config.toml
dataset = "larger renderings of crowded toy scenes"
text_encoder_norm = "layernorm_no_bias"
text_encoder_activation = "squared_relu"
text_encoder_fused_qkv = false
text_encoder_bias = "all"
text_encoder_moe = "expert_choice"
activation = "gelu"
fused_qkv = true
parallel_block = false
inner_norm = false
expert_mlp_ratio = 0.5
muon_scale = "match_rms_adamw"
nesterov = false
adamw_weight_decay_other_params = 0.01
Rows from block 7 of the denoiser of a small text-conditioned image diffusion model, named by matrix and row number. Rows with one number within an expert belong to one neuron, the router's apart. Each number is 128 + 32 x the weight over its row's rms, rounded and kept within 0 to 255. All counts start at 0. After the name is the row's rms in percent of the matrix's.
Before each expert's rows are labels from the 100 images, of 14976 (inputs lightly noised), where the router gives the expert most weight on average: "responds to" is what is common among them; "patch colour" is the nearest of a few named colours to the mean colour under the peak. Only what is clearly more common there than usual is listed. The data: larger renderings of crowded toy scenes.
# router: router (model.blocks.7.mlp.router.weight, 32x192, trained with AdamW), inputs 78-116
# up: expert up (model.blocks.7.mlp.up, 32x96x192), inputs 78-116
# down: expert down (model.blocks.7.mlp.down, 32x192x96, transposed), outputs 78-116

# expert 6
responds to: red object; orange object; count: six; its colour: red
patch colour: brown
router.6 148 [ 84 147 166 166 115 102 142 106  79 150 138 142  86 179 207 150 175  89 123 105 132 160 191 119 186  93 115 153  89 110 185 138 150 148 156 170 123 130 130]
up.0 092 [128 128  53 128 128 128 128 128 128  61 128 128 128 128 128  99 173  27 128 128 159 128 175 128 169 128 128 128 128 128 180 128  81 128 128 236  63 128 128]
down.0 091 [ 70 128 128 128 128 128 188 141 128 128 128 222 128 128 128  80 160 184 128 128 128  68 128 128 128  69 142 128 102 128 220  86 128 211  56 128 128 128 128]
up.1 119 [219 193 168 128 128 128 128 128 128 128 162 128 167 128 128 128 128 128  18  80 128 128 113 128 128 128  83 212 128 128 128 128 128 136 152 128 166 128 128]
down.1 107 [128 128 128 181 128 128 128 128  76 128 108 128  50 191 178 177 128  20 128 128 128 128 205  99 128 128 165 128 128 128 128 128 188  64 128 161 128 128 128]
up.2 110 [128 157  36 128  78 128 188 128 128 128 128 128 128 128 128 211 128 226 166 128 221 128 128 128 156 185 128 128 167 128 204 128 128 128 128 128 125 108 128]
down.2 097 [128 128 170 128 128 128 102 128 128 128 128 224 174 128 128 128 128 128 128 128 128 128 128 128 164 128 128  78 128 128 128 128 124 128 128 128 128 128 128]
up.3 095 [128 128 128 128  91  76 128 128 128 128 128 128 186 179 128 128 211  62 128 128 128 128 128 128 128 128 128 128 128 128 128 128 199 128 128 128  72 128 128]
down.3 104 [128 128 128 165 128 128 128 128 175  97 128 128 128 128 128 128 128 128 211 102 128 128  71 128  84 128 211 128 222 106 128 128 128 128 128 128 128 128 202]
up.4 106 [128 128 128 197 128 128 128 128 128 128 145 128 128 172 128 217 128  72 128 128 241 128 128 128 128 128 200 128 128 128 157 203 128 196 167 197 128 128 175]
down.4 108 [128 128 164 128 153 105  49  47 128 128 128 153 128 128 128 128 199 128 128 104 128 128 128 128 128 100 128  93 141 128 128 128 128 128 128 128  51 128 128]
up.5 086 [128  95 128 128 128 128 128 128 128 128 107  50 128 128 128 100 168 128 128 128 128 207  99 128 201 128 128 128 128 128 128 128 128 128  87   0 128 128 128]
down.5 090 [230 128 128 128 145 155 128 128 128 128 128 128 128 128 128  67 105 128 128 128 167 128 128 128  45 128  84 128 193 128 128 128 128 128 128 128  37 128 128]
up.6 098 [128  96 128  62 128 128 155 128  81 128 128 207 171  95 128 128 211 128 128 112 223 118 128 128 128 128 128 128  75 128 128 128 128 128 128 144 128 106 167]
down.6 097 [128 128 185 162 128 128  66 128 128 128 128  87  87 228 107  95 128 128 185 128 128 128 128 128 128 128  64 128 150 128 128  75 128 107 128 128 107 158 128]
up.7 118 [184 128 128 128 128 183 128 100 128 128 189 128 128 128  52 128  98 128  75 128 128 110  86 128 143 128 128 119 128 209 108 128 128  53 128 128 128  89 128]
down.7 108 [128 128 128 128 128  25 128 192 128 177 128 128 128 167 175 172 180 128 128 166 128 127 192 128 162 128 147 128 128  97 175 150 128 128 199 216 128  92 128]
up.8 109 [ 80  36 128 128 128 128 154 128 128 128  56 128 218 128 128 128 169 128 128 128 163 128 128  80 180 128 128 142 128 128 186 128 128 128 128 128  98 128 128]
down.8 113 [219 181  57 128  84 195 128 128 128 128 128 182 128 128 128 128 119 128 128 128 128 128 128 175 128 190 128 128 128 128 128 128 128 128 128 128 216  43 128]

# expert 25
responds to: light from behind the scene; hammer; umbrella
patch colour: black
router.25 109 [ 70  78 134 114 132 130 114  70 154 110 143 119 159 146 131 100 143 125 159 147 173  88 108 111 173 106 108 142 114 160 149 100 107 120  94 154 131  96 114]
up.0 114 [204 128 172 128  84 128 128 128 128 128 128 128 128 197  29 128  83  93 128 128 128 128  96 128  85 128  79 128 128 160 156 201  78 128 128  81 125 128 128]
down.0 097 [128 128 186 128 128 128 128 128  97 128 128 128 240 128 128 194 128 128 212 128 128 106 128 168 198 128 128 128 128  88 128 128 128 128 128 128 128 105 128]
up.1 088 [ 86 128 128 128 128 128 160 128 128 148 128 128 154 128 128 128 128 128 128 128 128 128 128 128 128 128 128 128 112 128 128 128 128 128 128 128 128 128 128]
down.1 098 [128 128 128  40 128 163 128 128 128 128 161 128 128  39 156 128 128 181 128 111 128 128 128 128  86 128 163 104 128 128 128 128 128 208 128 128  95 128 128]
up.2 094 [128 128 128 128 128 128 128 128 128 128 128 128 106 128  50  96 128 134 128 128 128 128 128 128 128 128 128  62 128 128 255 128 136 184 188 128 128 217 128]
down.2 097 [128 128 128 167  96 128 128 253 128 128 128 128 128 186 128 223 128 128 128 128 128 128 128 128 128 181 128 128 128 128 103  77 112 128 128 128 128 128  26]
up.3 099 [128 195 128 128 112 128 128 128 128  18  61  89 118 128 128 128 113 212  84 128 128 128 128 128 128 128  72 128  59 128 191 128 128 128 128 193 128 185 128]
down.3 096 [128  76 128 128 225 128 128 128 128 200 160 128 128  95 128  73  79 104 128 128 128 125 128 128 128 128 128 128 189 128  46 128 128 128 128 128 128 128 178]
up.4 088 [128 128 128  78  34  73 128 128 128 128 128 128 128 128 128 128 128 128 128 128 128 128 128  68 128 195 128 128 128  86 162 128  74 128 128 128 128 128 128]
down.4 090 [ 66 128 128 128 128 128 181 128 128 128 128 204 128 128 128 128 128 196  47 128 201 128 128 179 128 128 128 166 128 146 128  64 128 128 128 128 128 128 128]
up.5 090 [128 128 128  63 203 128 128 128 128 128  85 128 128 128 128  59 187 128 128 128 128 209 128 128 128 107 128 128 128 128 208 128  70 154 128 128 128 106 128]
down.5 103 [128 162 128 131 128 128 128 128 128 128 128 128 128  70 128 181 128 128 188 128 128 128 128 128 128 170 128 128 128 108 128 128 128 128 128  98  42 190  98]
up.6 120 [128 128 128 128 128 128 128 128 128 128 128 128 128 128  59 128 128 163  82 139 128 107 128 128  77 128 128 113 150 128 128 128 128  94 128  98 128 128 128]
down.6 110 [128 128 128 128 128 128 212 128 128 117 154 128 128 128 128 168 128 128 128 128  94  72 128 188 128 128 128 128 128 128 230 171 139 128 128 128 128 160 128]
up.7 105 [176 128 128 128  80 128 128 128  82  65 128 128 128 128 128 176 128 128 128 128 189 128 128 191 128 110 128 128 128  92 128 161 160 128 128 206 128 128 195]
down.7 091 [ 44 128 128 128 172 226 128  76 128 178 128  52 128 128 128 128 128 128 214 128 128 128 128 128 128 128 172  58 128 128 187 128  67 128 128 189 249 185 128]
up.8 097 [165 147 201 128 128 128 128 128  67 242  70 128 128 128 128 128 128 128 221 128  48 128 147  46 196  69 128 128 128 128  89 128 128 178 128  31 188 128 128]
down.8 089 [201 128 128 128 128 128 128  98 128 128 128 128 128 178 128 128 128 128 128 128 204 128 128 128  71 128 128 128 128 128 172 128 128 128 128 128  57 190 128]

# expert 1
responds to: blue object; purple object; count: six; its colour: blue
patch colour: blue; purple
router.1 152 [123 132 152 129 128 110 147 115  82 141  75 112 121 176 107 105 147 112 132 129 135 109 110 137 144 107 127 134 105 142 184 156 123 106 172 132 180 164 140]
up.0 103 [128 128 128 128 204 128 145 128  69 128 128 128 128 128 171  50 128 128 128 128 128 128 128 167 128 128 128 149  53 128 128  67 128 164 128  76 128 128 111]
down.0 084 [ 80 128 128 128 128 128 128  47 173 128 128 128 128 128 128 166 128 128 128 128 128 128 128 106 197  70 167 128 128  94 183 128 128 154 128 185 128  79 194]
up.1 106 [128 128 128 128 128 191  76 128 128 146  32 128 128 128 128 213 128 128 128 128 128 128 128 128  57 128 128 155 128 128  59 128 128 128 128  72 128 128 128]
down.1 095 [128 128 128  87 128 128 128 128 128 128 128 128 128 128 128 128 107 128 221 141 128 128 128 128 219 128 128 128 128 128 183 186 128  52 128 149 104 128  94]
up.2 099 [128 128  85 236 128  44 128 189 128 128 128 128 128 128 128 128 128 128 128 175 128 128 128 128 128 128 128 128  92 128 128 128 159 128 188 128 119 128 101]
down.2 096 [128 128 128 128 128 182  72 128 128 128 128 128  84 128 128 128 128 128 128  76 128 128 128 128 157 128  94 128 128  72 165 128 128 128 128 128  96  88 128]
up.3 092 [128 128 128  93  97 128 128 128 128 128 128 128 128 178 128  46 193 128 128 128 128 128 160 128 128 160 128 128 128  84 128 128 128 128 128 164 128 128 193]
down.3 106 [128  94 128  61 128 128 184 128 128 102 128 181 128 106 128 128 128 169 128 128  92 128 128 128 128 128 128 175  92 128 128 128 148  44 128  67 192  59 128]
up.4 094 [128 223 128 171 128 128 108  71 141 180 128 128 128 192  49 128 128 128 103 128 128 128 128 128 128  38 128 128 152  47 128 165 128 128 128 128 128 128 128]
down.4 103 [128 128 128 128 128 128 128 204 128 128 128  51 128 128 128  36 128 128  69 128 128 210 128 128 128 128 128 128 128 128 128 128 128 128 128 128 128 128 128]
up.5 089 [128 128  79 128 128  48 128 128 128 128 164 128 128 128 128  68 128  53 128 128 128 128 128 128 128 128 128 128 128 128  78 128 128 128  78 239 128 128 128]
down.5 087 [128 128 128 196 128 128 176 128  50 154 128 128 204 203 128 128  63 128 128 191 128 103 128 128  64 128 212 128 128  59 128 128 128  87 128 128 128 128 128]
up.6 093 [157 128 128 128 128 128 218 128 128 128 128  89 128   0 128 104 128 128 128 199 128 128 128 128 128 193 128 128 128  63  87 128 128 209 153 128 128  57 128]
down.6 092 [128 128 128 207 128 128 128 203 128 128 128 128 128 198  84 128 128 128 128  82 128 128 128 106 128 128 128 128 210 164 147 128 128 128 128 128 128 229 128]
up.7 125 [128 128 128 173 128 128  51 128 153  62 107 178 172 190 173 128 128 220 128 128 128 128 128  94 128 128 128  63 128  47 128 128 128 128 166 128 128 128 175]
down.7 117 [207 128 128 128 128 128 128 132 128 128 128   0  97  96 128 128 128  76  78 128 172 128 128 128  92 128 128 223 169 128 128 128 221  29 128 128 182 128  96]
up.8 110 [128  55 128  95  84 128 128 189 128  66 128 128 128  93 128 128 128 128 116 128 160 182 128 128 128 128 106 181 128 128  90  79  66  57  73 128 128 128  95]
down.8 092 [ 95 128 128 237 164 128 214  75 128 171 128 128 128 164 128 128 128 128 128 128  83  82 128 128 128 128 128  33 128 128 128 187 214 128 128 128 175 128 128]

# expert 20
responds to: count: two
patch colour: black
router.20 066 [117 132 150 125 100 128 143 117 130 148 160 137 129  92 100 104 129 123 118 166 102  88 121  88 106 156  75  84 120 170 103 140 119 161 143  87 128 168 118]
up.0 106 [177  45 128 128 128 128 128 128 128 128 128 128 128 128 128 128 128 128 128 128 189 128  83 128 128 128 128 128 128 128 128 128 128 128 150 128 128 128 128]
down.0 099 [128 210 128 128 128 128 128 128 167 128  84 128 128 128 128  38 201 128 128 128  92 128 128 128 128 128 128 128 128 128  27  55 128 128 128 111 128 128  95]
up.1 094 [128  77 128 128  64  84  66 128  84 128 128 128 128 128 150 128 128 128 128 128 128 128 128 128 128 128 159 128 128 128 128 128 128 167 128 128  82 128 128]
down.1 088 [128 128  60  91 128 128 189 128 128 128 128 128 128 128 128 128 128 128 128 128 196 128 128 128 115 128  53 191 128 128 128 128 128 128 128 128 128 128 128]
up.2 116 [128 128 128 255 128 128 186 128 128 128 169  95 128 128 128 128  93 128 128 128 128 128 169 193 128  51 128 128 128 128 128 128  86  46 128 128 128 128 174]
down.2 132 [128  81  81 128 169 128 128 128 128 128 128 128 128 128 172 189 128 128 128 128 128 128 227 179 128 128  93 128 176 168 128 128 204 128 128 128 128 128 181]
up.3 109 [ 71 128 128  83 128  53 128 128 128 159 128 128 128  99 128 128 207 128 235 128 128 128 128 128 128 142 112 128 128 158 128  76 171 179  71 128 128 128 128]
down.3 096 [128 128 171 128 128 128  81 128 128 128  54 226 128 162 188 128 128 128  58 163 128  33 128 128 128 128 128  78 128 128 128 189 108  42 128 128 128 128 128]
up.4 106 [ 73 128  93 128 128 128 128 105 128 128  65 184 128 128 128 128  93 128 128 128 160 128 128 128 128 154 128 177 128 128 104 152 128 128 128 128 128 156  91]
down.4 119 [165 128 128 159 128 128 128 178 128 128 128  81 128 171 128  91 128 128 128 209 128 172 128 128 189  84 128  85 128 128 128 128 128 128 128 128 128 128 157]
up.5 116 [128 128 128 128 148  80 128 163 128 128 128  96 128 128 128  29 128 128 128 128 174 190 128 128  70 128 128  55 128 128  74 173  85 128 128 128 128 128  89]
down.5 119 [128  61 103 232 128 166 128 128 128 128 106 128 128 197 128 191 167 128 128  92  57 128 128 104 173 128 128 178 128 128 128 128 128 128 128 128 128 128 180]
up.6 099 [ 46 128 128  94 162 128 128 113 128 128  71  72 128 194 128 128 128 137 128 101 188 128 128 166 128  78 128 128  53 128 128 128 210 128 128 128 128 128 128]
down.6 095 [128 128 128 128 128 209 128 128 128 128 128  81 128 128 128 128 128 170 128 157 128 128  34 128 140 128 128  89 128  97 128 128 128 128 107 128 166 128 128]
up.7 113 [128 128 142 164 128  93 183 128 128 128  68  77  76 128 181  34 128 128 128 128 128 200 160 221 128 128 128 128 128 128  87 128 128 128 128 128 128 164 128]
down.7 105 [ 80 128 128 228 128 128 128 128 128 128 128 177 163 177 128 205  60 128 128 128 128  54 128 128 128 128 165 128 128 128 156 128 174 128 128 128  89 128 128]
up.8 102 [128 128 128 128 128 128 128 198 128 128 128 128 128 141 128 128  84 128 128 128 128 128 128 128 172 128 128 128 128 128 230 128  78 128 128 128 128 128 113]
down.8 120 [128 128 128 128 128 128 128 254 128 128 128 128 128 128 128 144 128 128 193 128  63 128 128  20 128 176  86 221 128 128 161 203  99 128 128 183 128 128 128]

# expert 17
responds to: count: two
patch colour: grey
router.17 068 [160 180  74 107 100 128 138 128 178 137 147 152 170 123 127 119  85 188 149  91 103  89 104 125  55 176 109 108 154 113  74 129 108 138  84 105  70 102 106]
up.0 095 [ 80 128 204 128  64  65 128 128 167 128 128 157 128 128 128 128 128 128 128 128  94 128 128 128 181 128 128 161  72 128 128 128 100 128 128 128 128 128 128]
down.0 081 [128 128 128 146 128 128 128 128 160 128 128  49 128 128  90 128  95 128 182 128 165 128 128 128 128 160  75  59 128  95 128 128 128 128 128 128 128  73 128]
up.1 092 [128  68 128 128 128 128 128 106 177 160 192 128 128  86 128 128 128 128 128 128  73 128  80 128 128 128 128 128 128 215 128 128 128 128 128 128 128 179 128]
down.1 103 [128 128 128 128 128 128 128 172 128 128 101 128 128 128 128 128 128 128 128 128 128 128 156 111  77 128 128  75 128  61  67 128 128 169 128  73 128 102  96]
up.2 113 [128 128 128 128 128 128  67 128 128  88  82 191 128 128 128 128 128 128 128 197 181 128 128  80 128 183  96 128 128 128 128 128 128 128  82 128  80 128 128]
down.2 109 [128 128 128 183 128 128 128 128 128 128 183 128 128 154 128 128 128 128 128  95  69 128  79 158  84 128 192 128 128  80 128 128 128  79 128 128 193 128 128]
up.3 096 [128 128 128 128 158 128 128  67 128  72 128 128 128 128 128 128 128  97 181 128 128 128 128  98 128 128 128 128 128 128 188 128 166 128 128  97 128 128 128]
down.3 095 [187 128 128 128  81 128 128 183 128 128 128 128 128 155 128 128 128 128 128 128 128 128  63 199 128 128 128 153 176 128 128 128  88 128 128 128 128 128 128]
up.4 094 [128 128 128 128 177 128 128 188 128 128 128 128 128 128 128 128 128 128 128 128 128 128  84 128  85 128 104 128 128  74 128 128  69 128 128 128 128 128  74]
down.4 110 [128  94 128  98  15 175 128 128 174 128  64 128 128 128 128 170 128  62 128 128 181 128 197 128 180  86 128 128 128 128 128 182 215 128 128 128 128 182 183]
up.5 104 [128 128 128 128 128  86 103  48 128 128 128 128 128  85 128 191 128 128 158 128 128 128 105 128 174 128 128 175 174  93 245 128 128 128 128 128 128  62 128]
down.5 093 [128  91 128 128 128 128 128 167 128 128 128 184 128 128 128 128 128  90 128 128 128 128 128 212  86 128 128  81 128 128  45 128 128 128 166 128 170 128 128]
up.6 106 [ 43 128 128 128 128 128 128 128 128 128 128 128 128 128 128 128 128  81 128 128 128  99 128 174  76 151 128 128 128 213 128 128 128 128 128  93 128 198 161]
down.6 100 [199  51 128 128 196 128 128 128  86 128 128  79 128 128 179 128 176 128 128 185 128 128  74 128 128  41 128 128 207 128 128 184 128 128 128 128 128 128  67]
up.7 102 [ 50 128 128 128 128  68 128 128 128 100 128 128 128 182 128  95 128 128 128 128 128  79 128 128 128 128 128  76 128 128  91 128 128 128  36 194 128 128 128]
down.7 097 [128 128  71 206 128 193 128 128 169 128 128 128   8 128 128 128  74 128 128 128 128 128 128  84 128 128  89 128 128 128 128 128 128  53 181  60 128 128 128]
up.8 111 [128 175 128  20 128 128  67 191 206 128 128  69 128 128 128 128 128 128 163  81 104  76 128  67  82 168 128 208 128 183 128 128 192 128 128  35 128 208 128]
down.8 111 [128 128 128 160 128 128 128  70 126 128 128 128 128 128  89 128 128 128  21 151 128 173 128 158 193 128 128 128 100  85 128 128 128 128 128 197 128 149 172]

# expert 11
responds to: count: two
patch colour: pink
router.11 061 [152 142  91 118 152 229 101 159 155  91 137 136 118  76 145 164 103 112 117 164 103 141 102  86 106 153 147 133 143 124  55 130 130 119 112 101 121 110 136]
up.0 084 [128 128 128 198 128 128 128 128 128 128 179 128 128 128 128 128 128 128 128 128 128 128 128 239 128 128 128 128 128 128 128 128 128 100 128 128  76 128 128]
down.0 097 [128 128 128 250 128 128 128 128 128 128 194 128 128 128 181  94 128  93 200 128 172 128  81 128 128 128 163 128 128 128 128 128 166  55 188 128 128 207 128]
up.1 096 [128 128  88 184 128  65 200 128 128 128 128 128 128 128 128 128 128 128 128 195  92 128 128 128 128 233 128  66 128 128 128 128  54 170 128 128 128 172  81]
down.1 096 [128 128 236 128 177 128  66  62 128 128 128 128 128 128 128 128 128 128 128 128 128 128 178 128 128  76 128 183 128 128 128 128 128  43 190 128 128 128 128]
up.2 102 [128 128 128  54 128 128  77 128  97 104 128 128 128 128 128 209 178 128 128 165 128 149  80 199 128 128 128 168 198 194 128 128  80 128 198 128 128 212 128]
down.2 097 [128 128 128 128 128 128 128 128 191 128 128 104 128 128 153  60  95 128 128 189 128 128 128  74 128 111 128 128 128 179 128 128 128 128  75 180 128 128  71]
up.3 095 [167 128 128 128 128 128 186 128 128  81 100 128 174 128 128 128 128 128 128 128 128 128 128 128 128  48 128 128 128 128 128 189 128 128 128 100 128 128 128]
down.3 099 [128  61 128 128 128 128 191 128 128 186 217 128 128  99 105 128 128 192 128  71 128 128 128 128 128 128 128 128  73 128 128  88 128 181 128 128  94 128 128]
up.4 102 [ 27 128 128 128 128 128  75 128  89 128  93 128 186 128 128 128 128 128  92 120 128 128 128 128 128 223 128 138 128 128  45 128 128 128 128 128 128 128 128]
down.4 096 [237 176 128 128 128 128 128 128 128 128 148  88  78 128 170 128 128 128 192 146 152 128 128 128 128 128 128 128 128 128 128 128 128 128 128 128 166 128 128]
up.5 085 [128 128 128 128 196 128  80  71 128 128 128 128 104 211 128  62 128 128 255 128  55 128 128 128 128 175 192  54 128 128 128 128 128 128 128 128  68 128 128]
down.5 091 [128 128 128 128 128 164 128 128 128 191 128 128 128 128 128 128 128 128  35 128 168 128 128 128 140  46  67 128 128 128 128  63 128 128 128 128 173 128  41]
up.6 091 [128 128 128 128  70 202 128 128  84 181 155 128 128 128 202 196 128 128  51  75 128  47 128 128 128 128 128 128 128 128 128 128  80 128 128 128 183 128 128]
down.6 102 [176 128 128 128 128 128 128 128 128 128 128 128  82 168  49 128 128 128 128 128 128 216 128 128 128 128 119 128  74 107 128 158 128 128 128 128 128 128 128]
up.7 120 [ 95 128 141 128  98 128 165 128 128 128 188  77 101  34 128 128 128  92 128 128 200 128 128 128 200  77 128 148 128 128 128 185 128 128 128 176 170 169 128]
down.7 121 [232 128  76 128 128  63 169 128 128 128 128 128 128 173 128 128  58 186  55 128  55 158 128 128  51 174 128 128 175 128  78 128 128 128 128  73 128 101 128]
up.8 086 [128 128 128   1 128 128 128 128 128 128 128 128 128 180 128  73 128 128 128 128  72  93 128 198 128 169 128 128  62 128 128 128 128  89 128 128  89 128 128]
down.8 086 [128 128 128 201 171 128 164 128 128 128 128 128 128 128 128 128 128 128 128 128 207 128 128 128  91 128 128 128 209 128 128 128 128 128 187 162 128 220 128]

# expert 23
responds to: light from behind the scene
patch colour: black
router.23 106 [101  75 163 116 141 140  97  92  93 101 191  85 123 194 142 105  96  79 181  92 164 123 133  99 149  68 162 161 136 113 161  92 166 134  88 140 142 102  95]
up.0 101 [128 212 148  76 128 128 128 128 128 128 128 128 128 128 128 153  29 128 128 152 128 169 128 128 128 128 128 128 128 128 128 128  90 128 128 128 167  63 128]
down.0 087 [ 84 101  85 128 128 128 128  65 128 128 128 128 128 128 128 128 128 128  78 128 128 128 128 128 157  78 128 106 128 128 128 128  86 128  93 128 128 128 212]
up.1 101 [ 26  81 128 128 128 179 128 128 128  98 128 128  65  70 128 128 128 128 128 189 128 128 128 128 128 128 128 128 128  71 128  88 128  98 128 200 183 128 206]
down.1 112 [219 156 128 128 184  78 128 128 107 128 128 128 172 165 128 128 128 128  74 128 171 128 106 128  77 128 128 106 128 128 128 187 128 128 128 128 128 128  47]
up.2 096 [128 171 128 128 128 128  61 128 128 128 160 128 174 128 128 128 178 128 128 128 106 128 128  53 128 128 107 128 128 159 128 128 220 128 128 128 128 144 128]
down.2 099 [128  95 255 128 128 128 128 128  74 105 128 128 128 128 128 128 128  98 128 128  55 128 128 128 128 128 128  91 185 128 128  71  92 128  73  78 128 128  98]
up.3 109 [140 128 205 128 128  81 148 128 128 128 128 128 157 128  84 128  61  61 128 128 128  97 128 128 118 105 166 128 128 128 128  59 164 128 128  57 128 128 128]
down.3 112 [ 94 128 128  39  87 128 128 128 233 192 128 180  29 128 128 128 128 128 128 211  81 128 128 128  68 152 128 128 128 128 112 128 128 128 128 128  66 128  52]
up.4 108 [128 128  51 185 128 128 128 128  94 128  80 128 128 124 128 128  57 154 128 128 128 128 128 128 115 128 128 128 128 128 128 128 128 128 128  96 128 158 101]
down.4 114 [128 128 158 128 128 128 128 128 128 128 128 173  77 148 128 128 197 128 128 128 128 128 128 128 128  99 128 128  85 128  57 212 128 128 128 128 173 128 128]
up.5 104 [ 91  56 128 128 128 128 128 128 128 128 128  81 128 100 128 128 128 128 128 128 128 128 105 128 128  93 101 128 155 128 163 128 128 128 128 128 128  60 167]
down.5 102 [236 128 128 128 128 128 128 183 128 128 176 128 128 128  67 128 128 128 128 128 128 128 128 128 128 128 128 128 128 128 128 128 128 128 128 166 128 128 128]
up.6 109 [128 128 128 128 181 177 151 162 195 128 128 167 128  91 128 128 128 128 196 128 128 128 128 128 128 128 128 100 128 128 128  78  56  60 128 128 128 128 128]
down.6 122 [128 174 162 128 104 128 128 128 128 139  66 128 128 128  81 128 128 198 128 128 193 128 128 128  97 177  78  81 128 146 128 205 128 128 186  71 128  74  79]
up.7 087 [172 128 128 182 227 128 128 128  72 128 128 128 128 179 128 128 128 128 216 153 128 128 156 128 128 128 128 128  60 128 128 128 100 128 154 195 128 128 128]
down.7 086 [ 84 128 108 128  49 128 128 128 128 128  83  58 128  49 124 219 128 188  55 103 128 128 128 128 128 128  42 128 189 128 128 128 128 128 128 128  86 128  70]
up.8 094 [165 128 128 128 133  91 128 128 128 191 128 201 186 128 128  45 165 128  32 128 128 128 128 128 128 128 128  80 128  69 128  69 128 128 128 128 111 128 150]
down.8 093 [128 128 128 128 128 175 128 165 128 128 128 128 128 128 128 128 128 128 128  93  56 128 128 128 128 128  76 128 128 128 128 190 128 175 128 128 128 128 184]

# expert 16
responds to: count: two
patch colour: cyan
router.16 073 [118 173  89 148 114  82  91 140 136 124 111 166 136 123 160 148 121 165  96 132 105 166 122 127  61 148 130 172 110 178  85 130  85 132 107  60 124 118 146]
up.0 102 [ 80 128 159  57  60 134 128  67 128 128 128 128 128 128 128 128 128 128 148 128 128  57 128 128 128 128 128 186 128 128 230 128 128 128 128 128  73 128 128]
down.0 094 [128 128 128 255 128 128 128 128 128 128 128 128 128 128 128 128  87 128  42 128 128 128 128 128  35  42 128 128 165 128  47  65 128 128 128 128 128 128 128]
up.1 106 [199 128 128 128 128 197 114 128 128 153 128 128 128 128 216 128 128 128 128 128 128 128 173 128 128 128  75 128 128 128 128 128  59 128 128 128 108 128  77]
down.1 101 [128 166  81 128 128  42 128 104 128 128 128 128 128 170 128 128 128 128 128 128 181 128 128 128  95 128 128 128  73 128 128 187 179 157 128 128 128 128 167]
up.2 110 [128 128  95 128 128 194 128 113 128  50 128 181 128  86 128 184 128 128 128 128 219 128 128 156 128 185 128 128  73 128 128 128 128 128 128 128  96 152 144]
down.2 113 [196 128 128 128 155 128 128  55 128 128  66 128 128 151 128 128 128 128 128 181 128 128 128 128 209  33 128 128 153  68 128 114 128 128 128 128 128  92 128]
up.3 106 [128  59  95 128 128 170 128 128 128 128 231  72 128 128 128 157 128  67 128 128 128 128  95 187 128 128 128  99 128 106 128 128 128 177 128 128 191 128 224]
down.3 100 [128 128 128  57 128 128 128 128  69 128 128 233 128 128 128 128 128 128 128 128  87 128 128 128 128 128 128 128 128 203 128 155 128 128 128 128  82 128 128]
up.4 089 [128 128 128 128  75 128 128 128 128 128  69 128 162 128 128  47  79 128 128 128 128 198 128 128  63 128 128  73  70 128 128 128 128 128 128 128 128 128 128]
down.4 094 [128 128 128 128 143 128 128 128 128 128 255 128 110 128 128 161 217 128 128 128  75 128 128 128 128 128 128 170 128 174 200 128 128 128 128 173 128 128 128]
up.5 077 [128  88 128 216 128 128 128 128 128 128 128 128 177 128 128 128 128 128 128  54 105 215 128 128 161 128  49 128 128 128 128 128 128 128 128 128 128 128 128]
down.5 091 [128 128 128  86 128 128 128 128 128 128 128 128  66  83 128 128 128  76 128 128 181  10 128  85 128 175 128 128 173 128 128 165 154 128 128 128 128 128 101]
up.6 092 [128 128 128 128 180 128 128 128 128 128  86 128 128 128 128 128 128 102 188 128 128 128 128 128  30 128 128 128 128  79 128 128 128 128 128 128 128 128 128]
down.6 113 [128 128 187 194  89 192 128 128 104 147 128 128 128 192 128 128 170 128  96  31 128 128 128 128 212 168 128 128 105 128 128 128 128 128 128 128 128 128 128]
up.7 118 [128  86 128 128  84 160 166 141 128 128 128 128 128 128 128 128 128 174 128 186 128 128 128  36 128 169 128 201 162 128 128 128 106 128 128 128 128  26  85]
down.7 122 [115 164 128 128 149  51 128 128 128 128 128 128 150 128 199  96 128 103 184 128 128 128 128 215 128  71 128  96 128 128 128 128 128 173 128 128 128 204 128]
up.8 104 [ 75 128 128 128 128  90 128 128  81 128 187 128 180 128 128 166 128 128 128  80 128 189 128  68 128 197 128 128 191 128 128 128 128 128 128 128 128 128  50]
down.8 097 [128 128 165  85 128 128 200 128 128 128  72 128  57 117 128 128 128 128 128 128 128  53 128 128 128  31 128 128 128  81  86 128  78 128 128 161 128 172 173]